Rows from block 3 of a small self-supervised audio encoder (BEST-RQ), named by matrix and row number. Rows with one number within an expert belong to one neuron, the router's apart. Each number is 500 + 40 x the weight over its row's rms, rounded and kept within 0 to 999. All counts start at 0. Numbers have three digits each. After the name is the row's rms in percent of the matrix's.
Before each expert's rows are labels from the 100 clips, of 14976, where the router gives the expert most weight on average: "responds to" is what is common among them. Only what is clearly more common there than usual is listed. The data: telephone keypad tones over noise or synthetic speech. In brackets: how many of the 100, against the usual share in percent.
# router: slot weights (model.blocks.3.mlp.router.weight, 32x256), inputs 172-255
# up: expert up (model.blocks.3.mlp.up, 16x256x256), inputs 172-255
# down: expert down (model.blocks.3.mlp.down, 16x256x256, transposed), outputs 172-255

# expert 15
responds to: thin (high-pass) (95 vs 12.3); quiet level (94 vs 28.7); white noise (83 vs 17.3)
router.30 104:452469513462474498483497453539495467529507537515454559515493539498413535490535436493530507526528473506488547467540477556414466425476527551471456508477472481455501474536533443509524440559497432461539459562510444531517538440519547483527518476476506546552
router.31 107:528434543482428506501581536525497383514509497506486544513518513569458467523556534541465469587500381528508502482504464522447521518452536569451495503514519521521458501502500499452476494548511442502605407524514468519538568531502579461491563558401485537507
up.0 067:499511500500492476500499500493500498501500479500498490512499498383505384492496399498500598489501487413524503496499502498494501499500519499553499487501496492500500500521631500499500579452482536469517496500498475532476490500502523499436500500492497498499
down.0 070:516454547468488498495498535498564523501502502502500496466527501480507504515498520573383482492500496497337511516514527513513520578499499498499503498499504323499519493500511501531507510497418496505502500502498488498518501500514504510499514502502388500500
up.1 239:473503601513555443512503491559465524526510488499527513538498597552384535561499463512522508533522468498541471493483498498465511530509575543523500515493501450492511567499499404570495460518495510425501444499495502541508586502684527496514516463515514526451
down.1 279:605498522531515572503499492516499459464492503439499596498591479649514500533539477519505560508427494478455508483485492542502558555558482480558515519493491499559505499423516506493489508482500502572498509358579557439543494541540543502504505495483426492568
up.2 059:372498499501499501501502502498566494633497501502502498499498501502521498499437498498498502498500498497502499505498502444500499501502502496502502498554343573499515499501498502499498501498501502435498502499460440649499498501502502498498502502501499497498
down.2 046:590499498502498498585500499502498499501499501499502502501498653498501502501502502499500499502498502501499402499597498502499497501363500499498502500503501520500499501499502498503498497522502500501500503501501501551504502502498500478500138548502497502502
up.3 068:500533508483514469495450477492486496469503442496547445562248501483504497495503469491392497476447505300499503459503477497517522486477483488504648497505499506461511498469550487487501498501505486495547496492520462489500508447501483474420490495455526494505
down.3 079:585510558442506484460540505527501736543512490516480555496655497500517499547476492495507473474443486471479506521523538504507598564496497507523497407501509502509571476513498509505513502499514477499516501508499493487582485481485460451510441492572413501511
up.4 088:496488667528502489523506499505484482549486482616578500494449504489509489498511507483520503462427530511526501499511506513546516420515516496507514506569435518448485515509477486423500459460458520468500511553492487542519511500542501385496516516494565492421
down.4 087:483520490430445504539499506578468432520483477508445474465512482507536515479487513518527476620507467506454496498492330475442586541467511473499434499511513435554484492526518516530453491504551508528522430430476523482481476511508572519497527317552464497498
up.5 054:472598508498485481506501502588511504499227442500500507605490499451504499430489446499491515498495500500476508524501502499413493425510499494504521436502498480497449500515506508489495509501464513390500501498503492507497499501565500502504431531500519512498
down.5 060:525503492491497500341494496488608658502630522496486559518497492494493501486501512506489508486450476508494520502504499509483502517608505513502514513567510505486494510497496500512502524502515507520519511502502521490496480501463512503500683487501494501528
up.6 062:462513507540525441585548474498564454508512495484500538526504504462508498514496528525577504502524503505500496477506508523506494510469513496668557520565497458500487536523623558470514476451479510468526592517540478511478473454511485450521493483525511498528
down.6 070:513501468355650526507359481570532500494509476491462505496632486546508469523550507552524502505489491414462493492494435492483515552502382498493508511522475511502438535516520506505503529514440497568485498454482547503510461496479497502498498458477500500581
up.7 124:507514478500499428501437437462500499520461499577507494501470503446525496491500477245453507500515500494472526604499504491501501408495500456555520499513493500484497500510500465506472501463498479509509501493498443493493484498482499520395501504500500517499
down.7 103:500500498559395498461499500501484540578501500500499487534499501554509506481498576492495486501507509448500495462536570485586610486516566366502496516501515491419500524520465485499485490494495458436537482561533488502415503458532490454590406498431512501499
up.8 072:500501499500501499460500503461500499498499491502499499501499500509501463499499498498499501432499501410500510493500498500561501499576511500509501490501478500492482500505502492497409499388511509499500505499500499503499500499501567498485502501498489501498
down.8 059:501503609509502501501497444624498497500497489500500500521513500497498513512491489497504512503473469507539492502500492500506505514473489494513498498500545500500500500663503501513508500500493501635571495552512500503496656669538479502510497500503499512497
up.9 196:488503564503551398580577496525500476513510466500465530442510500546495506547490497520539518508509396516505491496492498500498529550427534546554551506501506442484500504495491511522511502533490508498592448522505500497501524451591472512514558485558508592510
down.9 213:510458510496476558501497463517491440489502518440529546505497482580500558532616379513510561526378498463506500472479495553513550478576487499539496546489472529542527467502540548496471512501491509528509532411594511464514498543511534501507505525497406443529
up.10 222:440500459505464507546445493564432409520501503488482514409512472559486521446504497510518461568513423363482493482488507487367394504523482471503470506502500512516445472518438513503559552499507588566499456496426518529409491476519567500493507478564494495541
down.10 229:482450517508470449526436524482482489404571493454500518481585495555560520605550545496495518455446519557477496472480479496523570499522527599554482514508518518502498502418501467497416557435461500537502559348544616465556442514498510503548474476444428521512
up.11 079:488499499500504482500500499500339531512498378501500500624492500389500408499499476444498500497501502499501577499501501500500499500501508500500513413492499500501488500506500486491499499501503507498500626500481498500490496498501500485498506500494439506457
down.11 068:492495488470493467501503497499502496489500499500497507493514499606523514415493502499514493502501497435493499499492497515501502499506501481499541519504496510511500501492542392499501496478544503509502585491499662379504491502500531502397499497418484566508
up.12 228:476498547591518437518534467548479517538521582500495526509496542547458545555496489497591529543587492534612435508472495516455490520504553502526500552470501489486507522503495479514502423528497504502613496451502440500501537521562498490510517501506500511518
down.12 247:597494499484586677506466491538479430376488501396503567479538457564583500505518393509496628505417495505478514483468469513560537522507495492528516583492515498585516469467625510497483507551513504565499501443545539506536496475534510501506480480499466480561
up.13 078:528502507501494506497443501484504694375400495504501493440498500415500500490450478497506501500491498499502601502496497499534518485502498498500498507511500494495499488563504504505487500495503500502495509499499501501499503502540491496484501499500505506472
down.13 055:496424485499508704502493432524543508505523503486495503496481492440499512569494449499489498510463500498501496499493485501461499499501507493559495492656514587498501511505499499530500501495530502501488491500497483507493525499455507511502488528500514499499
up.14 080:483563495488496483514471466510490504497499485495498528542501498476495507470444498475485496479514499491516515525497506493501450442570483493470539361503471490445509500502515510332405509506484495504523507501447503419490536505472504511511492508485521492502
down.14 070:463480514506503516504460501528447518441503500395497510487518535502499448536479484513488480484544510465492502495492502504501475528545462511533499497472541393534533458501459504563522525493491502522495504476459573494530452497512489460511481484504495478555
up.15 057:499643501501500495500501366499501501533498491514500499498501499500502359496498496453497502499498500498510501496549561498508498498502500390502679499502498510499500508499592480501460499431501498500505499499469501498391471502503497642490502499448509502502
down.15 041:503550425499502381442498499504503503503496501491513497499502500505573505526499503508500496515501493500496507500500502570537503509501497427511504687498499636501501500503498501500504501503513498650500498501505498497499502510497499504496497500513500509502
up.16 063:451560502503520458500497520495514474501348493567501500503482479380515494504490496438490505497482469496484503513500470480502490475508491499494501477552490485487500504501507430497500469316508473509521502492517451515477533502533489495471661493526476496496
down.16 078:632530503501497500498503505494481481505473486499565500508583501514515497464495499514511494501523503506502538334498499496503529502510487495500500553495506505505487527501529535497514502506497499526423499484534507501503470480502531500499573470499501500504
up.17 103:515524527578538488477486548497534460475497490498466387490499529518558503498468502499502501473454525502515489481438470522513513525461491521514495496509508450438499492496494497470499466397523469497514496474495505451499504477471470470473492546499500510410
down.17 099:493545485397523550501349615533511475495480529480518487403461488542537510508553501505505498592515525461496494489515498519463364519510503530496445535496492558578462439522521500511445481475501558537520454505496476498507432461474513415476536507495468436476

# expert 0
responds to: mains hum (87 vs 17.7); number of keys: 7 (52 vs 11.6)
router.0 096:533528554547503448509468487457576542506541552479463481469493556527482453527399457472499476444474528454514533431479455571490497533516452529564476448477524522506548605512513534453501467551532431497477498467513511460581503529437467536530423512523506466507
router.1 116:436529444550540552509457482533491560501552599500494559502525521509470493495526480565411538556430498483459428489485495539420518462492534493547577557508517521557505566461457456525482435462509514527514495517452507481513475449513458512564493463439526439520
up.0 177:501499486423507465500483592494552507518508501511584512486502487450458515508505602490458503362498376505495501493567446502520458539502501486506512558495493492506502499485600503509483600500516481501501531508498470540458517534479554530499491499504474473429
down.0 193:489505499506583501495394449497499539496500568492573497446544461438485468529493468494479501495545511477500518465497518495574513551510496518489531488514494496504495518462502491518516547565416495506409483592524556513559546467534508548493455499592520539550
up.1 234:361499496539501499505527496587444504507486523513491498512508509522535510483528504499501474560510562481511454523389506497464458500517603465563532550490497494500520443493496355368506419539567535482509461539485481500486559511532440446500503491497499497507
down.1 232:440492551505483488513496469542483502490487486552443459503506398499512551583498518558494464598504406533494486527469470480500505600531545498515499494506451511483511442438514451437508468493503451521503462514575478505463549485538511510522440502530468520588
up.2 194:514521650467502395486498503499482417479502449500487489414497500500555496489440537492602492335502572496500478538460425499506522502440508504511495447513501404505497511504520512487500501495495494494554495521543473498457507504471492448457494498484489499432
down.2 184:503488501490475474464514444453519507486415499477483588489492518527518518505301485500505519495503532509502417484482455502481545499496467450519458498614503474519512474468555563581549501500499497519500518500501528487530502501497502505555481577497511481574
up.3 052:500518501497501501502499501500501499516501484499502501500501500499501499499500518499501500488499500500500644500396499501499443499499500527501499508500501499498327501499500497469500500492501499500501507409500475500498500499499500498427500500498499500499
down.3 042:501498502500490581498499495542499500501502500500501500499505499500600499485502502499358498501501496499499499512502490499500499500500497495497665502501500501500502503484499509500500548496500496498506500508501501499491501500499336500501499500499499499498
up.4 037:499497499498497507508625479400503263503497503503503497502497497503497502497447539417503503503382497497503496498503503497454497472561506437497503498503496503497497497503497497498497497497497503497497497498502497503497497548503497497497503498503497533503
down.4 037:502503503503503500502503497497503502502497535503507503503497501500570498492498497418498499503497502511500502593497503503500502503389505497497500502503497454500498503497504504542503502497480379334502499501666502506503497441502436502498503497503503502503
up.5 054:500602501500500500500500500501499500556500500501501499500385500299500501500500500500500500500464500448500500500500511500419500500499510500500500517564443499500388500500499500525500500483490479500500497500529500501500538500432500500474500583499500500499
down.5 049:501500501501500501501499500500500500489454501325500501499500500501524500499501500501500499586500500500476511500500500500471471499501499499501501501501501500501500499501499525500465499631501500499499500500562500500500500500500500499500500499500501499501
up.6 047:500498501500354501499662499474501499569499376501499499524500499499501500499501494499499501501499500499585500500500517500500501499360564501499499499501419501331404494501501555499496499499500432499501655499500499504425501461501499499500516501501403501499
down.6 037:500439623499501216502472500501498499500500328436500499498496499549499437500500500500501500471500516502500407501502500500500500500501500500499501438525352501504499500500500500500500482498502501497500602504500505502494500500495500500501500501499501499497
up.7 040:501499499498438502498501499495504500500499500501504500500597493505498504319501382501493500483506512500500497498504500413435500425499552501500500500503499501500494492543500357550505501500501502500500502496500500491500500502496353499497500509495500500500
down.7 033:435501508502508503490501495496505500313498408494493493497453505494507489502493500496505506510501506497493508500590504499508504493502504500498502496508497501496500500500506502576500496406606512503501488500504500500508498501510494498500571498498503426500
up.8 057:499499499499472501499501410499501501501548374501501499499499499501499499499501499497499665484498445501660499501501499529501486390501379501499499522501499501421485501501502499499498499480499499499499499500501499499315501501499499501499501566570435501499
down.8 049:499499499499499501481501499522499496610501530501502499501465501669499436501501499501502373501539499501546499501499499501499486499499501501501499500499501501499499501499499501499499501501501501499500501501501501501499499609499499501501501501401432460499
up.9 049:500500500500397500501500500500501500500518500515500500500500500500500422400554500500500500500458500500500500500499587475500499475500500500500500459500500500500500500501500500498500500500557500500500478417500407504471499500500500500311513500525494500500
down.9 044:639500500499500500500518500500500500500500750500500500500500438500500500476500500501495500500500500500500500500501571468602500500500504500461500500566500500500500500500500500500500500500500500500593500500500500500500548500575500500500500499620500500500
up.10 059:549500500500537500522500500492501375554499500500500477500578500501500500500500452431500507499485500463500500500475500500428501499500475502532500461500500418500500500500500500497377500500510497500501500500500359500500500502500500500453500739500500500500
down.10 056:500500500501500500500500531500497513500500500497500482500500500500500500500499309500579500500500500500631500504500500491500500533470503503500500531501500500500500502500500500500505500498500500500622538500500500500500507569501500340500572500500572456500
up.11 096:524520643503511479603494494505477444487508312560492448553514434454509462507497506504524557424451519502491654538439440511540516492481500502525491504490513495489504514559565489490475505484498443497559510390523505494483497594497467489489493522490508495496
down.11 078:551498503482467484367490506507484551501341520482486507477497529501368505487439463490539482498537534475487528514529490479500503500464477494492492487565484504526504482486527519546583533511449513453501511508586445573496534495592500518466490557511476481495
up.12 047:504505509501331497499511491501501498499500498498492495502503580500529508504497487377500498504499510509498496503487512495504503504502502511509500390595502497502512485500508491500474502503490499395507491492598502502408497431496509489392497517511502499500
down.12 036:495500520568489497483504498503520499532504505503493511507430487506508521503507505497503507496497490500503511501496665517433508497482505480487501491513513500485488493521493499506483495493511497497508515496501545484500494504501499494498505462503496505495
up.13 057:503615473489492489498607499500500500499500500500504500500469505493500508500515484500496481491507484470500501430520491496502500491500513506494497572500500503500502505516500499500500496501504507500500496500499500502500510503493488503500500549497492499499
down.13 053:494490498484494484509512501374493506504501495478491501484500466501475481499514549513458496493505486496504504490509498504500499500500504500503505482491503505500497470500499461531500506506485533502472502423546442498500508497502528510458501504527497361488
up.14 050:500501500501500501502499501500501499501406497500500499500499500500502499500498502499502502492500372499501500503500266499500500499499469502498562498501498498481443498500522500278500503498293401500501500500513416501498512502500502500500501502502348500500
down.14 039:509499500500503549541502500470499500500327270473504495502676497497499503506359497497500500502500499499500501498500499498500503496501505496495500505501501500501499501496499501500500500500701484500503500505400499624495503501501499496503499500504561500501
up.15 037:504500499500590500500500500499547500502427376500501500500499500500500499500499500499500500499500500499501501500501500500499500431500500500499466499501439525499499500618626500401500500499500500500501621500500582531499500610500500500313500526479500582500
down.15 031:500500501500498500498472500500543500500501521500500500500500500500500500500499404500500500500496500500500501505528500500500501443500503500500500501500500500500442500500500498500501629500500533500500500501500502500500500500500500500500500500500500500656
up.16 150:425502489499482499526546519530477490501473469499527498503498481499575502469538505469508502501507516482523507502441500481415470466536631452534518466521475497434479460502537436400468449488654537439544458498516454474488550489494413500493526516485491502490
down.16 147:498450499523495480508505472499496505405463537498428412513509458592562501545498508586500497668517491501489502500489501496494491600514566557481477480496479501499424506461501429435525499467509479512480450499532497498489524488579539499502464521503444499591
up.17 074:307534500469468448498499488485508499475496483616550491514492482497485499349501489493524502475479569497495497501494477491527514505484523464480495504501499530494303493508508498407480487485501532493502506501502487624478497496493468538496495501494512505439
down.17 064:476443518550589535500537486513527442482495487544493500649591500496483502503529491508498512497538498478439485503492494537513465515489503491537450503304504495472496503350444468493485480505527569482549482528472489504494511490543516469487521538471492479473

# expert 3
responds to: thin (high-pass) (96 vs 12.3); mains hum (46 vs 17.7)
router.6 097:486483528537519519558557477478484520435500539492457509443513568466459543491504519506520546504587570551527468583509453499484537413457481552497500570448509433435549486492422503516580529477472520507522467607552429552519520519480545457426511529475472535502
router.7 101:491463548403500489471553446583485564512495463533475458445466526516511471503468518537490519513506534486439502556506465552506469506509481486424491480538565534521567496473409531459447535536522414503493430563490528537452515505445476452467456532511489571503
up.0 059:500632500552500500500525500500500500500500500533500500500392500500491500500500501496500502500500500500500500500500505500500499462569500434500528500500500500500500500501536500500500500386500500500440500500500500500500500500500500500500500500500500500500
down.0 078:494500500500500500500500500468500502500442500500500500500500500489500500500500500500500568500508500500500502500500500500500500500500502500476511501430500500500430512500500500500500500400500500500607500500500500500408500500500459500621500500500500500500
up.1 060:500500500500500500500502500500500500500500500637710500500500500516500462499500500500500502500500500428500501464500500500500500500500459559570500500500500500500500500500567500500500475393517500500500482467389500501500498500500474500500500500396500500500
down.1 058:500500492641500517500500500500564229500500501500500500500500500500501500500500500500500500500500550500500500500500500500500500527500507434407500381500500500467499499500500504500500500500500500500500500369575693590651500500500525500500500500501500500500
up.2 077:406432500497499500500500500500501500501499504593537499500499499413499501503495499385499503320491502505500498502533501473501496503501500505506499504571398500500500550501500499501497554499499499477497497501500476500497501494501501500499501495505499501485
down.2 057:505502499541502501499514573502471500499431500497502502646502496504501501500497501498500502499501453500496495499498501498500504491501498499500466496509503500498493500498496501499500499503504500596500504505500499503485501495503499502507501501501498410503
up.3 075:502500498499486500500500500499644473500500429500501500501500498500498261499474375408501500700499446504500500504499499499490501500500502501500500409500500500498500499500500503500500500500500503492521499499500500499500499500499498507351501491500497500449
down.3 071:499500500500509497497500498595496500500560499501557498501501506498500502455500500500501498500507501500491500500428500500500500614753501489592500497471450498399585500504502499497499500668500500500498502501501504500493500500498500501500500502504499500500
up.4 067:501631500498499501500340500499509500503425409500501500500500499499499496409500485498500501500505500498578500501500536500585499498501500501563500500502498498399258501499502501299499499499499511499501567499501499499501500501501501665500501500500500500489
down.4 067:501501499501628492501500499501499500500501499501501501580501622500499501501500501500499500500501499500500500500501501499499500500499593500501499502499500499500500608500527499500499501496499573500500501500500501501500499501500501501500499499500500499501
up.5 136:341500500469500500502500500500500453520461492515500501500500484541550484418434422500500502500464500482419500481471500500520501500500500502500500499500476566500485501500501500462436500482500500500500500469500476492496500458500487515500551500500500553498
down.5 113:516499615547500525498500497492525500442500437499475502500500500432500500500506607322500500500499500499586500498502604552501501500498540482500500500506500499500553459500660636574532524599501508501500500494618500500500471500466501500547568500500500500624
up.6 059:500568500515500500500500500500351529490500500500500500500498500500500500433500500500500500494500500500501500500500499443500627500500500500500500500500500500500500500500500207500500500500497500500500500500500500500500500500500500500500500500498500656500
down.6 065:500444500500500500497500500500500500500500500500500500500500671500500500500500500500500500500500500500500500500500412500500500500499500500500500452500519500500500501500500504500499500500500500500500500513500498500376575500500500579500500597500500501500
up.7 101:456500496504493499503503499499499502538503504499495503499451509511559498501500431452502679509547524489508501496492502505501493499499496683501498499644494382455500513499502485503492489501506499499497503495501504499499507378582500498395498500502505484463
down.7 105:494503494493502504502495502499500476391411452492493492501507473500592509487516498435503500500481497499499513505501500499494490505508507500493504499500505512491504497500410496501490500499513501502503501504487504291496371498493508502498498602508491501479
up.8 077:493566574501494502503488496493498495469497485501501542510487509502498499494448490498498512492501499502493589488497502499497498503502523496508494497521477502495498512509623493482489504491573491501498501496520494411491487498498498502495548519500507503473
down.8 091:479498495482504475499503505455501512485499496506511514500497479505520501492479513390610487352500448506495498526507538476497635503512500480516501511482494498501492502498502499500498510516436498512556473477504495501430504469519421501485542368516499496499
up.9 135:469521521540496498508341507333507500643467491551503501508343499483519497499481287494506513386499497458518500498526511488502498499503507495538505480579499501499415553511505496494496499482510500485549499545500476542488499501514525475506516476517516497499
down.9 117:480523502510500483499500538498508502483501499502322501485512509507533501498437488453498564557516538467523473423601541492494488328501497499500531422492501497481571509578503503478499499492463626500506452499512399498504503482490334501508487509496503560483
up.10 117:449500500434335400473550491499500500500500525522527448500500500475499492438500500455551500500500500500500500507499500499500500488585503500500523500521500500500500534501511500500472500461500500500500500498500526499500500500500500499498459468500500505500
down.10 100:500500501470436310501618599551500500500500500500500509500490500501500498512500500519500500501505500500500500499500500500500337498537500500503530500472500500575500494666500501500500500500500500500497500500645513500529500500499500416500499501500515500500
up.11 063:545500500500501500500500500399500500500495371500500297500500500500500500398500500501500582559596495471500500500500551500500500499500500500500500500525500524447500500500500500496500500500500500500500500500500500632500500500500500455500500407486500500377
down.11 082:500396500658500500500500468500500500500500500500411500579500500500500500530500500500518499500500500500500597448500500500500349551500500353500500500500500500500500505500500431500500546500500500500500500500500500500502500499500500500322500500500500500500
up.12 064:499500501501482498501501493499501502501499501501498499499499499501500500499501469499498501499504501499500500499497503500502499501501502499502500498501499499500499499502453499457494496499499499500496499589500499515498501501501501499499474329492499498500
down.12 077:481499501308543499499499500500500504499498501500447569501499500501497500500499498573500499502500499499498499476498500500502500500502500502499501341276502500499500502500498500501501495501499499502500498500501500500526520500500500500499500497500500500500
up.13 072:487511491498498486530504487502482513501484211498507441508489501493506489493500508499503608499497505511523498506481502505491480488495511461488520500501496497488494497504507486487500502496523499505410497499501496489495510494513496503503531505499504522553
down.13 061:498499494525507502511499492478487515518532503499522535473482504499432503503513499505669487499502519502516478484517485500509477490487498496498506522497521517505514483514483503473498501504476512493498514516575510511505510491508478497638520477516498186515
up.14 053:499502404291499499574423492498502498501498391504501498503499498498502497499500298498502502498489502498502509501497490507502506499501501504544499502502497503498501504503506498499493498499504498512492506479501499496498502501499495453484491498498500499495
down.14 042:552485491484518502514503658500489500481499663504481507500486499512499499496500583499495498496498496499493499506497500495499493500505500477501521838500502478504500500506501507499499506495501512513518615489500508501501498505398401495504508501500500485500
up.15 106:500575509498500495502349500498501424500500500500500500534500500500501492500500441494320500372510501351427502464499500531500500500494500500500500500554500500496438500501631443398446451499554498544500499500500500497500500500500500500500500500500518500495
down.15 115:499499500483487487500505500499501517452500500499500490500500587501500499491500507505500488500500454553500500501499501509500498499500500512492500500489500500500476500521532500500510515505500522495500500500500539500423422465500500500499500500500500500500
up.16 083:500499499498501500584498501500502472500499500501500499501227367501501499504502499498499538498500500499499500601498501501499501500501501501500499499585451500499499502589439500537498499499501501500500498485527499499499499498528443499499501500499387566500
down.16 067:495393500500500500499500499500510550500500443500500504501500501500500449500500500497542575500500500503551500500494500502500519539525500500424500461500500500500500500500500500500457500500500486500609500500499442446500650500500500499500500530500471500500
up.17 056:500501500501499499499501501498501501501498421499499501501438500501501499499541499374503526500499499466501501499499500499501500499501500501502501499502498499499500502500525499502448500485499498500499498499501500500499501502500499499499500500499504499098
down.17 067:500500500364500500500500500500500500499500500500356500500500500500500500500500500498462500500502541500500500500698500500500500500500500500500500500500500724500500500500500525500501500500500500500500500499500500500500500375500503500500500500500500500500

# expert 6
responds to: white noise (43 vs 17.3); number of keys: 8 (38 vs 11.5); thin (high-pass) (36 vs 12.3); clipping (34 vs 7.7)
router.12 102:480469511464521464485504498446511485559462517485557465503465472527491497477524523467523512551444483507490459483505452540480449514528529484516484442539464478503533472471542511488490488360470455529497558398412498518517511461556490410499538518461535514518
router.13 097:423525489488480424508554476468449536584533511481531446583491491439534549534558440496512549499494504513542489528424503399576470499556536495575476498456460493448475525473472446488474498548481455463510524498483493488454525518441466561456452474500501507452
up.0 079:530497492490479508501509457509484493655353502497491500543505479511498485519520508518458540501518456453502489477491493529486514514491494513598485498515415503518396475493491518502517537483508507499502498489488511509522498499503519499502490557501446510498
down.0 076:501497498526499524501525493506504485488498505487476564508530508517492545504493517493531493495508501498476514508470496525497483501494518497501379491499520478495508470488495503514525526501477488502498491532499509507487497546500500511488495502424486499507
up.1 076:460508455519496453515368499497501497496378496500479502577448491499510454454495499499547502499501490490505504542515460501479501498505380501564519389560317490496436492507587501487498499509502503508502508497500500497500502506500504355499499545428494570603
down.1 083:496500497507494585490501504496503516499571514582499494519496508493583436485487490539486419496500502490482499499502530499491501484513503537380426509449534503610499475499417530508499499510500500505494502512499495486517510481498486501509483544501506471421
up.2 046:499501501501500500500499499499500500580471500500499453599499501499501499499498500486497515500501463448500500501500499584501500500501500501501501443503486500500500501548500499500500500499500499500503498501499350500499500589500514500499502500501500500500
down.2 048:500499500500577500499501500500528471500501659499501501500502399500500500498499500708500499500499517500449500452504501501501500500473500500520500407499500500499500440499501501500499500500392411501501500500500501500500500498500500599438500516501504500500
up.3 043:457502498503491499503497733431498498486413437526645497503497498502566503497497551497497498495631501503497503361498510502502503496503502502498497497502487503497497503507514497500452510504498497499502491502507497498497498510497501501458576502495502616497
down.3 047:503503642501503499498492502494570517502500499481507497502491516494619495500503552497503501502500499467498497499502510457415502502497498499499501483497411509721497503502476499501483502501498493497498502510498502499510502466491533498501498501380507638497
up.4 085:499502500501500500501549498454501499499438500688500497501500522524501499491500499317500500395500496500501500596500500498491499499500502500500500500501498499499500472501536499449497499500501502498500497500547499500499500501499499499498500500405425502500
down.4 064:501389501499501500500499499501499499553496499498525501500501448498499496501335492536448498501501501510420649499499501499652501499481365501536499501504499499501499501410499501501501569501499501626501500501501501500499499445499499501500478500499500497501
up.5 069:496498501501386501506565500495503508491498513502736492487498509495500498501442498497499504496497502498579532501504353500502505478498501543554502498505498500462471477502515459502497500492491498500497501679504456498499388505494502501498501499501507501493
down.5 053:624499509482498507498495504461692502550445500501498502524505498504498499503500503475501497502504498501500499499492495493468498497498498501492572498500487495490494504469491514498491498490504496499513499506480499544504499501579503497492497463507502503590
up.6 142:516491516497502418471467511477482543591498532578461507501450527512457466500420479516478503533463498461482484472497523476508513495524469586503504455632497517503470502502501500538501478475496466533500591542508512497547494464503514411509455645502633539504
down.6 157:592489453520496558475516547461562464505473495554500545490508496514530530509528495479603554432501440478483535481485506492475518509501455498524382492499495483544502483563458514503502520507476504525441510551477498507481492502526549516489556520430360456507
up.7 098:496502499501386521507500499500585498510471500500499500502445498499502462445384387489497502498371557498500508552508500451501535401500502450503499498555498482498498501541519494500475500450423502498501652532500387500498476501501501470477521485499499509502
down.7 100:541502500601500502457501498500500498497433431549522500498501499585501374500502501500501502434502535525500501478476437502509502563499501433500498498501382502499482502501471503498503511507502467500498500500447500524464500498566544498464504400500500500489
up.8 102:512501528501606457479499501498501501499489455566609494501396501411513495492535363452561501499472425385501664536528501534621551475501557452501499498501470494469417500546555499499456498453411501483499499501501439499500452500501501499499518501499501505499
down.8 103:501503473431501514468501499500476499499501499483505491432501481509501476497543502499503501434501499499499501471499491491518495498505499499499501455499436499499499471461501502496489513501521501500493498499499570499483501492500515484270499498501545501528
up.9 063:510536513496508502509476501493497496478509480479548510499503501405538509528470495438482508485467477500515527556602497509505500503488495501529493577485521499489511487552637623528488518503490502499494469521509484539462493514492506511509498510464492501496
down.9 063:509529473623498474513410491497500487494514498499456478495505501502472495506501503504489499483547503502483529501502504502557514504485494503512486476494495514486341581510495506474506488485501483503523490507429494489482500338497523490484512553497524504498
up.10 129:503507556491501564474430498469478517496502539573490455492429508529473493517438457499457486514507501440443495341496534560534515496551493479509594471547502510505325515497492490504498500425542483508475505526506531508539413473491508428484533544502516506510
down.10 126:543491476531490543493536507488354458522442508528510533521503497555579509490546476487593503482497506475505503393502495459488508501483491513546382520491501494503499482527508498382497532504515511499517530514463503533492510493485519527496547589510441466458
up.11 051:499468547478486668503435483477491489457514466454535411496516497420489492529521485477512513503486531510493528504494502304482512506457504543547495535495395470504510488500500513523501495514466480513524476494506401479507502408490480491529501462500499500506
down.11 053:462487507333491522509499498495503540455519523479495515447581504496482512526528470496489480517479511517484526440542556495507530471539563522502606536468486492581499485507503532507515494510451496515513522530492531621518493482510473524533492488511503473531
up.12 070:534517513509530544562469499529477446491423443488514513512519448365565488464470537508515536495472464545494520517469473547493541513526514487542552519565515447479501335596456492494505501455532510476530530450495465510467413485566506477506497529526416507503
down.12 070:491511505497496460494496521483491524483481522457532452498563500517503404472512500507507443513528506502507481551527551499542554510514507495485533519501486495516496468515482504468504475504500512490484494505447557485502507469468514541497366517447616478535
up.13 142:292506379498530506515507527504512497494495499492507481492511374475471506480490467493508500497532438500482499421519511456469511461484523418595479482480497607499405433554437499504476559494507558496489480497487490507455513535477540501499551384530474521497
down.13 136:551419556501456497510489494539434481531516479504463501459632437505504561504486487551576467509493476495479502492478506477496499554491505535527498493508467495470501474466527537506493476577534381511532511480502496448469489378503477514486469567454496555552
up.14 062:501500499500499500501500500498500500499427500668500599518461500502499500418498500418503501499500560490554514518427501533499500419500500501608498494501498524500406501500501501499499501499500500501501500561587283500498494516499501491473501483441499499444
down.14 056:500500604500500499501500499499500500499498498499500501500500551500500410507500499500500502500501499478498501501498500501499500500461501500500499453367501426499500247500501499502500500499500500533500554479530502499500500500500501500499500499500500500549
up.15 194:577479511505552431476393503522507537509500530532495528468493515563542470480433537520513489546465546529511466504497440490419431502515442457499605533610485486535482482482548515498538423478560421548489560434485527521520433408591497437554493481516598442556
down.15 194:524483406548493537490517578519425497497491552513490489507498510579569393498569521560526499489512499502494470471543522507472475513531479505436421523491501532595486515488438541489461490500547555524489510580514520495495552428496512516477503546509493396479
up.16 059:437499639492492504501500523434513501494499440523497425498490498403514500499447490499499506440501496445500499500508500500499555499501500501563518498521411500476499459501499497481498499483500501442498498519501501467502437503492499496450527492499498502440
down.16 050:500208499498442500536530516500501545500500501500503486504495507500524499501500505482496500544524500500501496498503513501568498497515486501499507499509501498501500500500440425459440406505497435501433500499499500500504595500499500530499500502500499500500
up.17 103:576508499500492501500500500492507499519451491502527500503418498499500424505489461499599542493465501416460512562526499430504499401505519474496502482518476500495479448521584501498473499433484544443504500573548427500496459437544497414491547507494499528501
down.17 101:504453440498500537455476581522472500580502496502519455501507481610499495439528496553516501504502499513531499451511504501519479501502503471536499470500499500580500500433370500498492545591540498495478516581489589499492522491500499500475500483501500398500